A small image captioner, trained from scratch: 6.49M parameters, 195000 training examples.
Rows from block 7 of the text decoder, named by matrix and row number. Rows with one number belong to one neuron. Each number is 128 + 24 x the weight over its row's rms, rounded and kept within 0 to 255. All counts start at 0. Numbers have three digits each. After the name is the row's rms in percent of the matrix's.
# gate: MLP gate (decoder.blocks.7.mlp.gate.weight, 512x128), inputs 0-63
# fc1: MLP up (decoder.blocks.7.mlp.fc1.weight, 512x128), inputs 0-63
# fc2: MLP down (decoder.blocks.7.mlp.fc2.weight, 128x512, transposed), outputs 0-63
gate.447 062:141089119151151124126084139114163100149107165122135099159149126116159124114181111128116091108154103134126139103151120133102126135103112166144104113144123143121119142116119095141099130143127130
fc1.447 065:176122062162133165160110130157121134162120164114137117150139121151153154149161090152122098134103150131123117159165116089124098117119139122148102125133115084159153109112102157166077147163129151
fc2.447 059:152127106111138125166075181174111103143109153155153099144167118124132127140102123124134107145142100121083136109121075152123147172126103104183116096135113121130118114076114151084097163149145160
gate.448 126:132132116155114095124114124124102157142132138138129155079150127125138135128104121090125156075120149147089174139154156156163114131135174097103132125103093177144137098096112128109105133127107119
fc1.448 122:102136093132133118137122120149134132167113150135141082109111115137142146108098122106120147116083152140129119108140154083146106134103125126093094165093082138122113133149142134113081127145127111
fc2.448 112:131086121117111123132122106131133122104141106146122156146157131156150109135132126150139130186158111141074088108109113158118136106119125132156132139170147110134098132138127140125180105129152167
gate.449 059:131105122129098116117103128104109083168126112124114147126178138120153117114147090116114115121115160155137117100131160119102116124107121083119187120071134122104101117134126133085125132108143125
fc1.449 070:116159118152102143119125112141118084160120128110095121140112130130141138088127086128122121153088150136111140149114134172107140142111104097111177160074155131148121124160145122126136125150116108
fc2.449 074:162125139084112127118153107102135186125129110145152114154084128115121130161117122133149147106117138106160113143111162117120105095091128148126127135146116106131136174120103114154130131154156125
gate.450 141:102141097143139185108133122109115124136137136076147144122130132140098111138119146121146147126137092164154142121120148116104127104129147091110137079122076170115158141141137139104124122152112105
fc1.450 145:109156104114166132119151107100121144132114120100168135155146153128128118129124140095139112159149101185064116134121154080128121137106112098144141082100088120172118187120098122089109108140111133
fc2.450 115:126157092159153138118127121087132163157114114107202152118143136101163133136116088182098123153125138126159120117099154096158155143136106103117138085152094101126107192154115107132135125137117093
gate.451 073:123132164130205156147125109145138112116078091099157118128110142112144132167115071114162099158151117107082139116148152150122167125139105125140138134108122105133140159117098114102087154098143116
fc1.451 072:152120137098115147137145140126127150182103143113177132159119126148108150089122146133114137111149145149128105146104171134112110132143112094112146121105094095107112155140165121135134110103117112
fc2.451 063:147099109116113116148108085125151121104140095117166115111146112106199134183100138113152145137126144120138107152118157099126099135121118127117116104141140077140114129139108137152078154111142139
gate.452 074:174119135137123115103149169142116127104140125154140143096103136088140119072154130140098133148128169150114156138115114107163123164168108149122133097099172139142136089177169137139132104131116155
fc1.452 076:100113150195120115145174106147160127109107143076074151132114140127099102143130128132172131121141129059082133084143137159125107147104120134125143132129150137139157091115101137155131167103154129
fc2.452 071:144100135129100153107142140133113120128142132080156159122111122146131127145128154137112142162118189157098161125135069134112130129156119117082119128115160176171112144129157118138126134127130119
gate.453 085:130104133139097082135103123147093160107123139118095135147098053147095118123132158115121124106169120133164102099143110122145122164132135107147165110109092150084129152099173122124134103120108141
fc1.453 078:143125093179132081126141118095099147135144090135142124129142119151097082107081117078188153131131135088130110103096123124154137173154138127113170099111145145173143117156162128125119120136156149
fc2.453 088:120083132106119147082104123094149115092114115128104090122122106140102148075149091108111142103099090136152099082113131119146109150156137122095148132099097130135111139119157126090156143126113113
gate.454 159:152108152143172122134130139115195079093135105130110145134119141113155139143147136142137117180182113113068129083149111067137167137117144113155094174104090133109139108098153122127085118125137184
fc1.454 118:121131144085104155099118103149060135136071151083121093121149119139112110113108134135141175084134154133167073140114151131093106099145119089138106100124120124167120147125161134144151146090111090
fc2.454 150:139147147155168115135102149136158128171169152132133122159148111129138123155120132113093163172125195123119149096147095132123137098083089144137123104117124155125121108139094142115115148085117113
gate.455 147:138160080159158123159149154137110139157102122128122127184126125158118155115150117134129162107129138132133139126086110156152098148099126171110143129081101108173174095129094133112094102135112095
fc1.455 155:092133148118101102094088127105115123134156166129131156086132100097110107131104146106135124146121133136136123117144165067108159085105140070150120138134118168095135172127148112124124125143113135
fc2.455 116:129149174147124113122126104100098127093147107147133141163115121084107127126100101117125107153149113123129108134124135090077108112143154103129124138151158127086122151134109118161121112198137159
gate.456 126:112117124151182146140130125135135122113149131129113132103142163184096144150152212113088115136135121124103113130111131082179114123145120114141116126128088145120142136148106137138146122132134105
fc1.456 151:123159148110137108100093098089112135157134103142155104166139063090151124146100056124160143135108146146140149123137110168114113144097126132155134132129120134128147135085116114124145147122157143
fc2.456 142:105098115096108157065126165107088120114138151122140114132175124128147138118152114137144144073140095102148123164122133112155113109063123120118143103122075135121162147108120100138174103093114126
gate.457 088:147160112135106110088130134074096103123129098166135130151163080112112103100190150169100157118096143122138101066119105128127151122095100095131144099123108124130157089152177101164125135118127121
fc1.457 084:132183143127154116112145150150124151125096111126138122121156177096088137121110152119149119150087179132115146139100088164137158187100149147138165130149132145138141143140163148160123133136183100
fc2.457 107:182088140132079116098152141108106124149137137124133104134139162123138141156139106140143183137179118162123168139118141137107131132148128155171109109134086056132145101134187142143145118157121168
gate.458 090:120127118135142132124122084118127113100154116079135119114130144131089116106136130122121137143158126143139100157125149176136149136131118119130140151140111158138110099157118132154134147091135167
fc1.458 086:135098128107127119137127170125127146121125144149109131097136090152147173150194147124152157115122152146154102169105099112080112140135096163143148109130138129156125129119124147086127126078084111
fc2.458 098:078132087102108131161140130094153181101094128149115104098104131146104148137135123079126085124109132140168125157101141151114116133096086113164145107111128120170086144135153122127111147114097139
gate.459 074:104146115140143182133144151122152111115102121124159105119143095149143122070120086096116127160117117131184195148156161112100123087118097132091144101131138153111124090112107107114117135153102180
fc1.459 089:126145139144133185104150145097153127089136106113141139163156092147177117115132128084143159153109123171172128122114143124119105090139097136127143076127130086132097119124130137155128110147092121
fc2.459 082:101135131144114147113127129118168126104124132105118157157113073152157110139113104105150138175153163125135111074141159103134135125147125157146148134054103106144134082156172125114114120081117132
gate.460 061:107133115127165111128150098129147136104112133110155126138106115118121115102104142103070094106085144135114123157164115153103159128144154095135155107128109110124134118130133128178111154129156106
fc1.460 065:108130089153145113128122144090102082120117108154134091084144151131097132106095117179082092069126149105118133153122103131145094172136163106115127119179127128141163134119130092116169123122113116
fc2.460 070:143112131114079177101122157145159120111070124110162136080151103143116163139114106134120158130137148074178130139090171145173083138093107124134139087166124144127112150127176109139150090092107160
gate.461 071:116114172162126115134130159113163086122139179144126145130110099099130131146132122160154130180145137107108129150118143118140101120118127170122097110108086102110135147125122129089187131172088116
fc1.461 080:118097126140081125125101152118096137191129100153115104138114149137090121129120115140099125136114044151171084138109129091102137052152109089136105157113105133108137135118131101131139134151147143
fc2.461 074:096096121131113130130068118143085115159128085173108135116121159093146084123107139151135148117121089148113106078102116104168157109124089089132131148152139141131162122135146101141149140129122120
gate.462 073:151132083119148115140114176160147089150115117159127189113156155145140130088142156141127124139158140117132115124101113106139110117131148102195115118135147140141147113127149096102089135092127133
fc1.462 065:140127119103119139186146098147116109102137107186147144128138098157101123139099110110110149137097146127125128110148086156125096126119130108078118165120111096154116131099077164143136163131148076
fc2.462 061:137084155101144141100126126181127101118135128115155144115088109129124114146124136133120134105126151132117170140133147082095133179150079074088138117169158114127093139120102116135138096126113130
gate.463 092:127123145128165114190087150139162103111146082107106186135123092116111125157159101170090104153108136121115120144116131112118109143108075109147117165152121159124131095142097095134123112096134179
fc1.463 077:134149096128137124144115134137138125125126155114096185114094097119111105174148099149117141124132159088113130161122104098139169101158091160098135131147122125163114113119087126169123181153160196
fc2.463 077:156139102126134097146096110122143126134133131118108151101108103124141126128141106125124162138099105130087113171094140174171184096164144118086148111148122135166128143102093146116144143113146178
gate.464 081:127156114126166133075107132111158131179112091133134081160175168169121136150133151151138119169148155110153117124146104114108166174127149160163145106148143146154166160143172133192140123132133147
fc1.464 088:139160108100131119134123108110127116099118134145119147096114100120132082139110199134120133111143164101112080144135111088124124139120123103115083133077141129096107106161170133095102139132117120
fc2.464 092:134110153186163154117112096109137140119124120139134107138100135119144143144094114115175147135105118092153141126163113084090138120149139105167186149210111113152132141104123089127136111121151130
gate.465 112:084125150173058114105148151121139116119114132117152156138143106124090110128132127132100117145124157103131122114099089116093134100097068119145106105104165132103139092160127150118103120120119147
fc1.465 126:164137110108182158148103146086116124139124142134133094099112151141150152121131156116172130143123084121134181162166163115150146156136185127104160127139122120154149151107181102140153143121124128
fc2.465 124:103169117121116102075115116107103132148148089155118160085172103138135091124134131161121096152114137096153087107125173132104133113126094154152131129137100118097166121132133184155106110119094136
gate.466 068:127134102143125126106108108120085126125104116093105109109106109091129135103071106122125109116112128134096102100132136153096156109135157150128100119095101134167115143110098180133140132087091132
fc1.466 075:134138117184058115097171128100132142127146149162112161151102107120134146135120106129136122108104130097198131161136124133142101112150105153124141120173106122119137077150151137148156081100119129
fc2.466 082:138118110128130147130134115130110137126086121106117067128135102107100134136129164137156101151129132105082122119133157117087155149151182096122119145110067152131140178115148200145132134096111112
gate.467 050:117121129115119110126131148114117104138113167142122120111126155134100143136112158084119145094107099114115161092098138130110124136088114105133129113121163079148091091137160141131146139112134105
fc1.467 058:171145121149134118113049117124113155113114153135088128125116105115106100138100137119148135117106150148099095187167129165139131144096137151120132122144121148108092140119135130186119116107123135
fc2.467 071:135119132090104142115173133121178107129149072129095146141133125149141130153129125117109140155162120125116149118103154123157114149165110115122162101101110124153137132111110109075141133151147128
gate.468 134:112105102101142162122158113136113103114130156066144164106145075162114103125107160109156139154165104149118166124127122093112109110110136078119111096086094135152149126107138138147100115126096109
fc1.468 148:129121126128118134128129105124078095094138153133050157079118119143133123074148139112131151099122138108168119108141092145090095088110157127100132134127133144146099068109121104191116153135125083
fc2.468 118:129152130069157111119164123120125127111095161137065096094122125150110158113141119090155143093115116144145132160137121131081098108129150125085163128128128137119089062133119108152126095117108134
gate.469 067:126103141161114093113151131148127140139115110060152132158162143123164098112085144131151144135087097131120104133145113152106110146165156114125124140117143129124146053091092137137124133113146119
fc1.469 059:143092134105118137106121103122126138134117132143210129148154093112123135109106148141113170173090136121131120133100142120141125147137133079150145114089134097131107124156117121097133172143145107
fc2.469 076:159119147142160122156139109144087103160159109112086128107150098125159137160102083127131122122147100159132118071130184120131149106105130130123120162109104121125122181129144153097125102091129132
gate.470 129:125128108118128150125094097105131141096131127110137141143109099105173117124120139145163149130054098151112107109083126188166128148126121073099110108139090095112184105139093124140106092129124159
fc1.470 115:130159111102079118123094102119132107135167119139115120136140113150126153119167105108127161092084121168107057145105099189160122117105160149119088149125133153124114161093116131145116135117083108
fc2.470 102:111145097145142100172191119112148143161154134119114174159092114119152141124135136150118136130063165138188138134144153117108111135124116104159102140124092134126159134111115119125136096120080084
gate.471 074:137116163141152125104167129158134114104144093098118121082132150091155104141172093111138125154125147104128114173117166165134153162102110124196104156106151143134132170142113134104127141117142166
fc1.471 081:154138110128120098122135122136154148101148120131137149122131132142136107133151120155060133126142121130103121168102127164110114139108145134168104096139163135125136134126116132191179131130167172
fc2.471 078:133119102128143106105144135133121148131145138101133129108120174131137141118073114165128151115144133172099103133094125123139195153128149154181123108124105148133143137136121121108152146159114124
gate.472 125:116112123124149104103101117129114099162136088104158113127136129113147136131156102098124174114144150134105081144093117148140154111129097110142103106146098135169149137142057172155112190089156111
fc1.472 122:133123131131134099104123106145135136173154126091165074116137104091133141135147108130165185089151091136109082158096119142190115132134158103141092154131117106137117164119109159125153120107146152
fc2.472 133:147166142167163100142119106132074139136108114102138151121153145126136143112105119178119119094140125123154115127100154109106159122150175139084123125118115117129126131131113133161105096143122137
gate.473 097:120127142130150133150119119116131092109123128119066135098125139119150161106095125094129156129077103110095162147110141133109104149136153138161130088096098133063161119101134115169149138134131143
fc1.473 092:138132143216122132133119116154095128152168145144137119129098153113134155130147072150122108094143093130128129100136110119118175134129113131140166107162122169102137169101130101126108111070053144
fc2.473 095:141148154132138164166131138095162121105150129134102127103122112135135127152122124146113161120121112122160168159099129126105115116122160121160191136142110142099131106142089110169090103123125180
gate.474 065:169109124103171102137189092111110107147125142143145103176130111103121127187117140113116117110099166117152139180132113158119109150175115137137126127157093134137122162188133128124161178125154161
fc1.474 072:152131139172138140104135109145118156131202134161122151164151147167154159133121092097107151121109125127124114124094153149105101091151158157133137161162153136136107133116060142095127137098098131
fc2.474 075:153129139169160141139107109172165209102139128166131178135132159170142116162108152109144148135130131125116118109117128168131138142148119138152129161163135148108165156142106190121087090131138149
gate.475 071:134080087105133116187129101135142113125147160131111145131153165100132121121119108149108146172083153129119150106100131103131148099132118154122148090110144091134122119137080122092133164143151125
fc1.475 077:099143187105114121123103090141176131116151165136128131096130112136125127138138126148103168162170133131111132126104113147146119139144167101145094120067090152081160096140143137112140117117145160
fc2.475 080:169118136173145169087124131137115137126153111127088133125114123178112138130094132125098123108183161135139122142120123117139094152127148113117067117128120127110109135115158129108148115142116143
gate.476 070:116179102152113112124091115133116104140156103145185120135117140143132183130110107131182096143095117130160188124122125108106175132134144178126134132155179130173147140126155146157139137084142105
fc1.476 078:167109131178143139071127146137121123152112157153165137168094099150152126142154124113153115183139119138143153110158124112131144119130120170125120126150157182154118116098088139112098152111120163
fc2.476 106:126165098128125092137140146147116150157134172096144113174150171130126102147160130090153131131155148093159099160135153143160150204113159130092136146121134157098153104163149143151126144129108152
gate.477 100:106138132147145124143116154120093124119198146138122112123132114145088174102104107103121090114134082100156151133107093175097129126096134119139139107158099122096094150113064173092130135111135129
fc1.477 111:150132129157146160100172115138150156123065123085127175131106143132173091114113124155125132122147149149082155131121153096147140118134136155061112140125147113155128103091144133186150088132124074
fc2.477 102:131125126125148145122109156112106096130112145119135117159152142159134133138123117152123116068125107105142090161179141118100077098106086120123120155111130104171125127149122133161142131126077137
gate.478 076:092093181099153131152175140121143130113159113094112156157123154133123149122130126072116106129122137092111151151143098116134140154083168150157109100168093164094158128116134126140127108140138092
fc1.478 079:142072146103149085121154154104080124110138125145139165121142091121148144122145120111122109113146140112133132152142108133134169108129164136150115175125139157141134128098110110102130101146140115
fc2.478 077:088135122142149128147112147133127109132094124159120117128118106099118123096101101082155137116152134106142098167105147125142080134140102168112128111085179110126101182117101158129120160119130115
gate.479 133:130118149107140113087131115156094114128111066164122157136162118129122148123113162099109169131163111112141118115158129135154142136078142084099123103125124142141098097167081104111119172171137110
fc1.479 129:160125163149143155157120124102138137122152141145127112143140153092143102146150164148120149137156134166141168167116127107150110130167156130143133135108128134138096150117150118109139148100117135
fc2.479 157:152158122145106121137104111107128114137114131117136078137131139099123105150119143129133094086152167078115142130090171095123113119144167146112089110176159156098095115087115143140138147091109108
gate.480 151:136121119136171162123135160091143136130125129132144130109127119118095103136126165170069130118113134113091157123107134112105167128134100066135120097116147124137140148156108126124127123118101107
fc1.480 193:115107133131166154114102165099129153119118129117116153082114132129117100130088150143069116104120163144071176105107145115116160147118107105152118117097161133114106137151089120143127117124119097
fc2.480 239:159130093103146150099127171112110168089119152125140139102105095147082106133119140150098121099137141179109143104089129111131173151105125108134123129101160133120099143162090113139148109117129124
gate.481 065:113121145107120177112116136186130134114115146091129135146152141171153132110119147112103133117117070108105072109132137107090122101096131113138136096162110141141101140095115155162096116106120152
fc1.481 068:151116138090161107128143160057098129144134131088132126170143124045086088132113086138165145146145110161134130145083111142145134118176123145168162174200153126149122106160143130150111116143100152
fc2.481 063:141092164132142101071103110122129154083121105114169162151135182078107110139149123143083131134149111093106115092083129125146151151139134125163139169174144145131133098130094178175118127155093117
gate.482 080:149101096145091106125135112101104082096111099141137116197134142183148097153131116098122150124165120129102130143156111105137117118152109107140124108119090171113169115134146111109100127089115108
fc1.482 089:106130107116139137138169139152081135132098128115140093098131175138084098111105111093136094118099154106125148150128111182167108165126133120125151135132112143108140170091139116108142123132142095
fc2.482 111:129125146128101075089161179131124151135118144109124083103142161131130125070117075083118140132095104134135147200100127140134112108123173121104095160139139116146126091152146101147152143135118099
gate.483 114:117128153152128102152116158133123116148138165130080120060125154119173143106110124128140115119125106144074155119166158128108128091113127128109156120127115142116121135123157151120098085140122114
fc1.483 110:163134100110125173123109115116157115116126149138143116166184122111126129169129138123128115120165122109149107101106093129121106133149126139137139094127104138117140123130092145125196136100138169
fc2.483 108:091085135155152101165148126104110144143121134125125097098121124106144141161113104149172139100098140109096111140133157104122127145112143129129097130133102134133094116130097141135144136130099083
gate.484 060:090138139160100147096161095186153100107137139152139141124137151123132097077123129088154127152116127116140146116112121085146143138166124154161117144061137107138116117160155136137154129106131132
fc1.484 058:151190121108132082122111122097149112136134124120132140169109161080162128140104125134145136117138155121072102101106125120141161126118078136149145136131152183120129123112148092118111173148112114
fc2.484 062:132165070155156118113108133107116104164132143118144123147154099125117143100150092122132094150159183149126122133136104125118127098151117121150112144136138159165127127116160129159154156131136092
gate.485 066:142129142121149138149148124109133140120149122068119150163085068146196144102117118122164178136116110156097103099146146116122112085138135096106103088152126124148092155104100118136110146128120145
fc1.485 070:096154116144149146162150179116086118153134128164102143157149148113094092100135132118097091122150123109118095122157124127124129141136113121110104105148113139133134121069179075138145153123145094
fc2.485 065:123146095158150132110121187163155115153124117121095116108096108144169152138153127128143116174110071117092106098153103087137114112124134127083096129152109102110115105115153097138178161108095095
gate.486 110:096099092155115105099144110132103178149157115141100113141127141145127159177072124132129088097117102103142070104134165119102145105118163140115154114134123160163165137158120159147146131142115135
fc1.486 123:117101164147096119093130089128094156109161120130120133110153096127115121138082134088144116099136107101100091113147112150110130133129139123145168133093135187132153133142149131110134138139107103
fc2.486 134:115114113147090163145126104122127162097160156163144167123095172087144149095110101147137128140105095172168143112135114097096137072107158148082157120094120105165134184145156134098093131136153130
gate.487 074:117121134169150140178130100141149143142122158133136132132109175082120183142103118125159107127086116140037156168144092114148163137142084151143154167134113130117147132144148099127089154101136136
fc1.487 068:091111123107141141150101117128093140116076149092099151131112145142093122153103154170125124099087160166094142124154130120145100126108116172109149127148099118110138137109116137129101156123163078
fc2.487 073:141163129144136134094135111144149105108105107122131094091135131137127131163144162104166131100168071150111155073075137143168147148140147131088111087122129167113146130131141141150133092077158128
gate.488 060:140116101127102118189095161129159122161118129109117102096136092128116106112103143129131200119165125121135148104123130111123146122159150141108128167137120131144137123094137122102101163156125130
fc1.488 058:151118162087117114150114138126180092118115154150125143148143144118129075123142161108145160162127093147131115153077127092120126120144130178197138107159110139106166124162131133134125121134125159
fc2.488 065:113153123118158141151109141158135112141107132111125116162134129083118126113111127165138119132117132120139104118118118045111147138124142114115108150120097109116183130134105138157082123121154128
gate.489 188:097129128171162117170151159165155142157150121120155124133094164122096140141096147106167082096096143128120103080115152170109095155112130147157145132107157110126115163170125152117143114116163118
fc1.489 140:143116158124093125096075129105113125148157142137129183174082123115160148146140077077158139126141115119163122135167126118101108115142162135139088123110148127142162114148143123104130077098126159
fc2.489 191:165150135096137108106125147106131121131130130128105095127136101118162097097084080144140125137114132161132180152144089145168129140110130116127141128191124161137135146089099119115137138112136122
gate.490 094:128133139174139117132141137135154148110133137141133157164108164124136114154171121114096171111096169111122114134051131109152113168124139147115145136136121118159125098158110161086121128136118153
fc1.490 092:163165120133129111121127095144166149121128146126145130152088143133143081127125112095135121115100137147147122112083151122138121105104084126129124105151137163106118148171098135107091120168107147
fc2.490 088:128108132074168130188168146133160157113138126116155111145069119130089138154166100141117132103123120139122117087099130107156103182149145136112150147159082147117112114176126109072122146114132146
gate.491 086:161142089123128122138155139131104091126173114123105130130118167128163144145156131108155134143084107138135191140148176128131146116130126163133163128152167098158133134140112104117173136132120146
fc1.491 088:131148151161081110106136121147154143121152131143161139173132132143127160122095144137144121135141121112102077105119112143119149139160089116095163117174128165165142100170134155139130138116122129
fc2.491 112:102147095078167095080134146125097117180108145094130106118132146127122138150167114107125095077138105110134124133138125130139144114154182162145120137128155111111165149126135130149105115091122147
gate.492 063:130146117156092107128125114128132101122166132174137132180122120135142123097152172180115133155104114142086115146181112096140080157120109113126157089114138161137156189141136104108146130123062134
fc1.492 069:108117162138122100132121118128114136141124143096155129158101129099135172176136114143157141122089129139121129157099133150159144144080081101138147178144135147138154141171141142111104179127154122
fc2.492 063:114117156136119139158130137141128136088161138083161095146128109148138159112143109126123128101102129151080122128131133083112135128118112118153153173080120087114138095150166089142134151173142134
gate.493 078:090103133120117113156105135121172135123129117095087109093102125123127151159128101124186141146150084114150127133128147125150095108122141122119107130138140105129100165136120094129141137129133096
fc1.493 075:163108115138128136092135106172106119120120129161142142184137158114141120124112117122128093110111178156115152155103128122114111111129104136166130106101125143091156126121162133140157116112140142
fc2.493 087:117132126127118119142093124135101147155073129091106131133055177085095160115105146116168147150130110127127151127143103147162153126105098127112123132182090118151080101166160126163155113137133151
gate.494 102:138186124137147143159146100142140125119163090130116142142090104114124119114126117122092161143119125083134109133126132091144124110164121141117116094094095121107086095121114128158169139067160150
fc1.494 094:129157143158124153170163104142164156128136125110123145132132122114133086107126126103105152082115125120144110149142111103149121146166110121119133125126109124123081065109137105132122146098127115
fc2.494 095:149114131103117130120133105128124125072100134189137132122094142144175109187127116121139119150119108099106110097149131162127113129147165145111114180118104116118130101146133108115104100171146133
gate.495 077:149116142141128132121157142093091113077166175101102165100115137117112119127173105135090109146131130151140148106088154136153157101129129115161134151143157067126126122122105105091110117105142116
fc1.495 070:130130117157143153103103123119103136133147141111158158094066152146135118136115181120107172126130076117157109146106099112151128138119064123106144130146140123138148144121155138148125106153137104
fc2.495 091:133115124131089150148149130113120130137163143092131142079100125156125129148153112121117106131147089147151118105088146158137151099119135142156147129141148101125119121116089123102095125101103101
gate.496 083:145140116068146118142099143109126111112116170154173098135156148174108137091125125151091148127089108132129142121138147146171096173151134136147090149150128153099107135146138115129110093129123110
fc1.496 093:146135179109177112155111119142164104110131140115171145108104123171110123104128141129106115146070163120162147162129128164126117154152142106152086191121107150110127096108105160101109147144140139
fc2.496 096:151111112134088128066178132109105104166158133157103169136121085137167125129156133114138167100151101134117112105135104068144154125112107106103120107135140115137135099138134109134172124113112128
gate.497 084:108114128184122095137116135120151149118165090145131142125140098103128132180154109143125155108148120115117107092124129123114140122145126119123169127125128102116092093172152124114102131107118146
fc1.497 089:163127139131128151092103099104094137126124147105120092143126190102111132113142099099143100135127109144162135155109144162110115140098146125116139148099130139165149198068122157140143104151105065
fc2.497 100:137134133139087138113134120101115150091084105149147112145159132100132167115139122129138128132086117137156114127111127133145083096061128145116153125132161133135118128158161142104116136134117164
gate.498 084:109122124150173055145118151125135144121132176103107108130093157146123132110141140147153122174089136140121143152119107126145150163096076103126091133135140130119166137088126109117089099117135161
fc1.498 068:141138125133120090140178170055131147127144118166143113151124157147150157119115149177085085202086106128128141133143130114151097140106098125145132154104122139146130126152128107143121147130125106
fc2.498 069:127107115126135105115157121118082129158131115140170148117115172118152137125121128162119090177174093119134108108103117125149132124142147148125107132079105157144124124117106122141109126130119094
gate.499 067:055110121141134137114138130109081170128123149111144150081144145141099118122117132117154101160141127119135164114129182133122154118127201086140140109099146121136103112121103118158137154121150123
fc1.499 069:102156145121126110140144188154157151102148095158128146096127095155166138156123134114133152118125098207109116137136148150113118128109154104118163085145182122154120151142133109116125160118119116
fc2.499 066:153118143149128131121111101137140143082122144163148143102112112178132130118110112140143105067130125097116135155118091122163106158152119196159094146142116137115128123162111141112082145097105114
gate.500 094:154157116174138116153176159121130132169110142115150127139130130146142141143111099079150098117116099100107113103164151101117132089150147177098122123177133147166097112150090093116163140134127141
fc1.500 119:132160105124081113071094133140118120156091105126150139127127101148130117138098133098129087128136122071118059128135121136108167174125128107096150109123109164132164132136143136157126121119121161
fc2.500 126:146106131127114139155088127124130138132086092142123101103158068118134131107104119108132135109110145118083086142116120130113104159122127102116106092089136125115079119105111130109185142118093107
gate.501 102:122191135139131103130109136137073105136150162113115149122116153124120150071135106096157149133107154153119128119167153159130158166093092110089082181146121145149092119137106093112094142120150126
fc1.501 117:135167129112134131128120137128126100175119136124116119115103114142116127120097107143105164140095141162115154136163128096163128126106120122101130183096119106150111103130119102109076125123160113
fc2.501 122:129097133151090126108115116107147181084129112085145128132131139088170129149155116123131130114135127127119088115097107184097136154142144123155156114141143144087152126113122126109190104110090149
gate.502 114:120137153140142104116157095126125102095113180157144143141179123201121159129105140140156092123074166137145124089132129165162147146110123155131136104131101112114133119169089133115106133122143072
fc1.502 117:073096169118112116131166131105138122079119160163126135105161115178135140153102147127129102160118216116130129091153131161147110146111170175126135121127129124129124121147132149159130173134124104
fc2.502 117:120139152126139128146129123115110093110147114120144144121141154131162116121102090135135135160107150125161092149129100179133110137106180148150131151113143124090157129165123132150120149124179115
gate.503 084:165143119136136112087122130128138112132122107121135116138166138072105134143133166119148165135194113132134134148114067148162136162113131135120128093110141154144162112108129170129134104093134121
fc1.503 088:136128158103127150129124115148129149127133145082122124144124111138129143127109119111111109105074151097118100191137149118134145133144127133135151133128101107151118141149113089146156132140127140
fc2.503 088:129152118137171155116116128125121184121105162101121148151108145090151108148109150120138153084123140115176120162109115118143152128142120132146114143126148077146156143145104152126126136142096102
gate.504 077:134099144138136140099132145122171126147105155110113147120154149124134122132108110138169144168130150128131120111155129124124129125070135190128118156126077149165110110139107152125131146103098122
fc1.504 065:118135141120135132141151103139118134144111151088137062139135150104132138116120120097129177144162146131148144154121166143123129121155100115095100121093133078079104114135103114130129133114143142
fc2.504 066:107147142145092155140150123140086094143117146094140099129115126090121118113096144122113124112179155115131140151135131125133128109158096117110121158150161091115113166143162159120096132132129144
gate.505 088:112100096128162133115163130127088165147113117063162089118175104108126157136146126099111128136128107137098122116091109115107146134125143130139118099112149118141104123137145135142163130116156090
fc1.505 091:129083103108157124083145147156110165150155106089152092120159109133123142127130126132120118148168113123114104147143140113137166117097152141123144131156133149149089107163117105151175174126142134
fc2.505 099:141140176114099092126156112135084133160135111157107115179106099142130130177109096135093163110125132129145143133153155114142095117176148145118105130173136180097117174142146108169126142101086162
gate.506 140:151129067117092141126152130109119117121113110081109141108154133123134105176139160118109172133122143139099118153071126126192134108155132077127104114087102153129142160166166132145101119128123145
fc1.506 127:147094077112064160113133164124140108101117095097116135091168129130141115138117192121122169159102125137102121130074139147179122099111106098127088116124111138120137140155158137140126124160129098
fc2.506 135:139112155153139113138126114145174128117112137108160164102118100116138137133121147166125139130140136136147153073089144089141113170140119160110081172176135125131107123111068153105126155125096099
gate.507 141:100130153167161114129108099118113155149153126142110092123128101130175145088138159093128140126108124105127141107137117146182134119098106139140097140096135148121163134127100176157098115119138086
fc1.507 140:101107160155129178153131127125134116136106127108141162133102139141098115089122131137149097125139116115130157141104107111092114142137069148139103143166096112114132099093174139138119111156098140
fc2.507 122:139114121110131173128136146121124133102097158141136151107116143148092124129147113106158085172141135154122167108098124127123100185123096164162110109125091144105096091118140126097122146159136135
gate.508 082:131133126079113113106124146084059079119109129123101110105120101153123124123156128139137116139161095143136091132066129125136145158121147121118139150135153135074127135150146130101127098143134154
fc1.508 079:134141145115122113090116174127083150120122137173136110131105112124122174105136115121102153113096103164151109091146149095125152116133167114150164110136133129117131141138138130110133156159137155
fc2.508 086:113175134078140117101115167122142105134131165151145122127157130102116177118113118092147125145133175102146166152127116112145101110096156111125119118126105145099122154131120104152126168104144139
gate.509 060:102180150139172138149146147134143141095125150099099178119127141141143127148134145123178145126143144109138116134096126102076175125108116136136154139098117102141131139143140168130126121143128177
fc1.509 068:163146149128131111125094108115127116093109088127144134149138132112118143118132090140124153122115150152136111102135101149096152067115146117124195109108110152118124145111073173097110087141126143
fc2.509 067:144147160104163136109107129137136135087126113136167133145124149150130143102131126191160160116162125127190119122096129096102123114095123140104123094170102108163148148116098133154151140121117163
gate.510 153:161159129094139127155111099129107112145127120088114130145109107081102154117138129122163155158121106118108064144163110171129141161066104111125128128105107148137107136115091073110105141089119192
fc1.510 130:129190118124096117127134132090138138131117121148116144104136107135115156107122139094128163153132122093131104113193154134158096082128146132066116120155124171149137127105163122096100156121127101
fc2.510 129:130137124127090153121077164134149129103148116099126102081158118118091133151168169169103140128102102119090090104073149152150151144129109133151143154124116134131149095153135131138121142110146135
gate.511 072:134139118127100131144145160098069092146092161165141124149128125119160098109127136144130102130148100143181140123137085090098080115132142133117156092130166120133129150155172089138123115118120133
fc1.511 077:121154160117164146150125158140103120143129148151166091175136143123143105121166113124106148143207134130139155188126137129165091152151110131167136169116129118098118179122137117139156140127164130
fc2.511 071:120094118128140139128086116140142061152148130137148094140143120138105155162162132071122144078129125089146107171072143105135158111143148156158119173109147176149120167102106104103123168136131143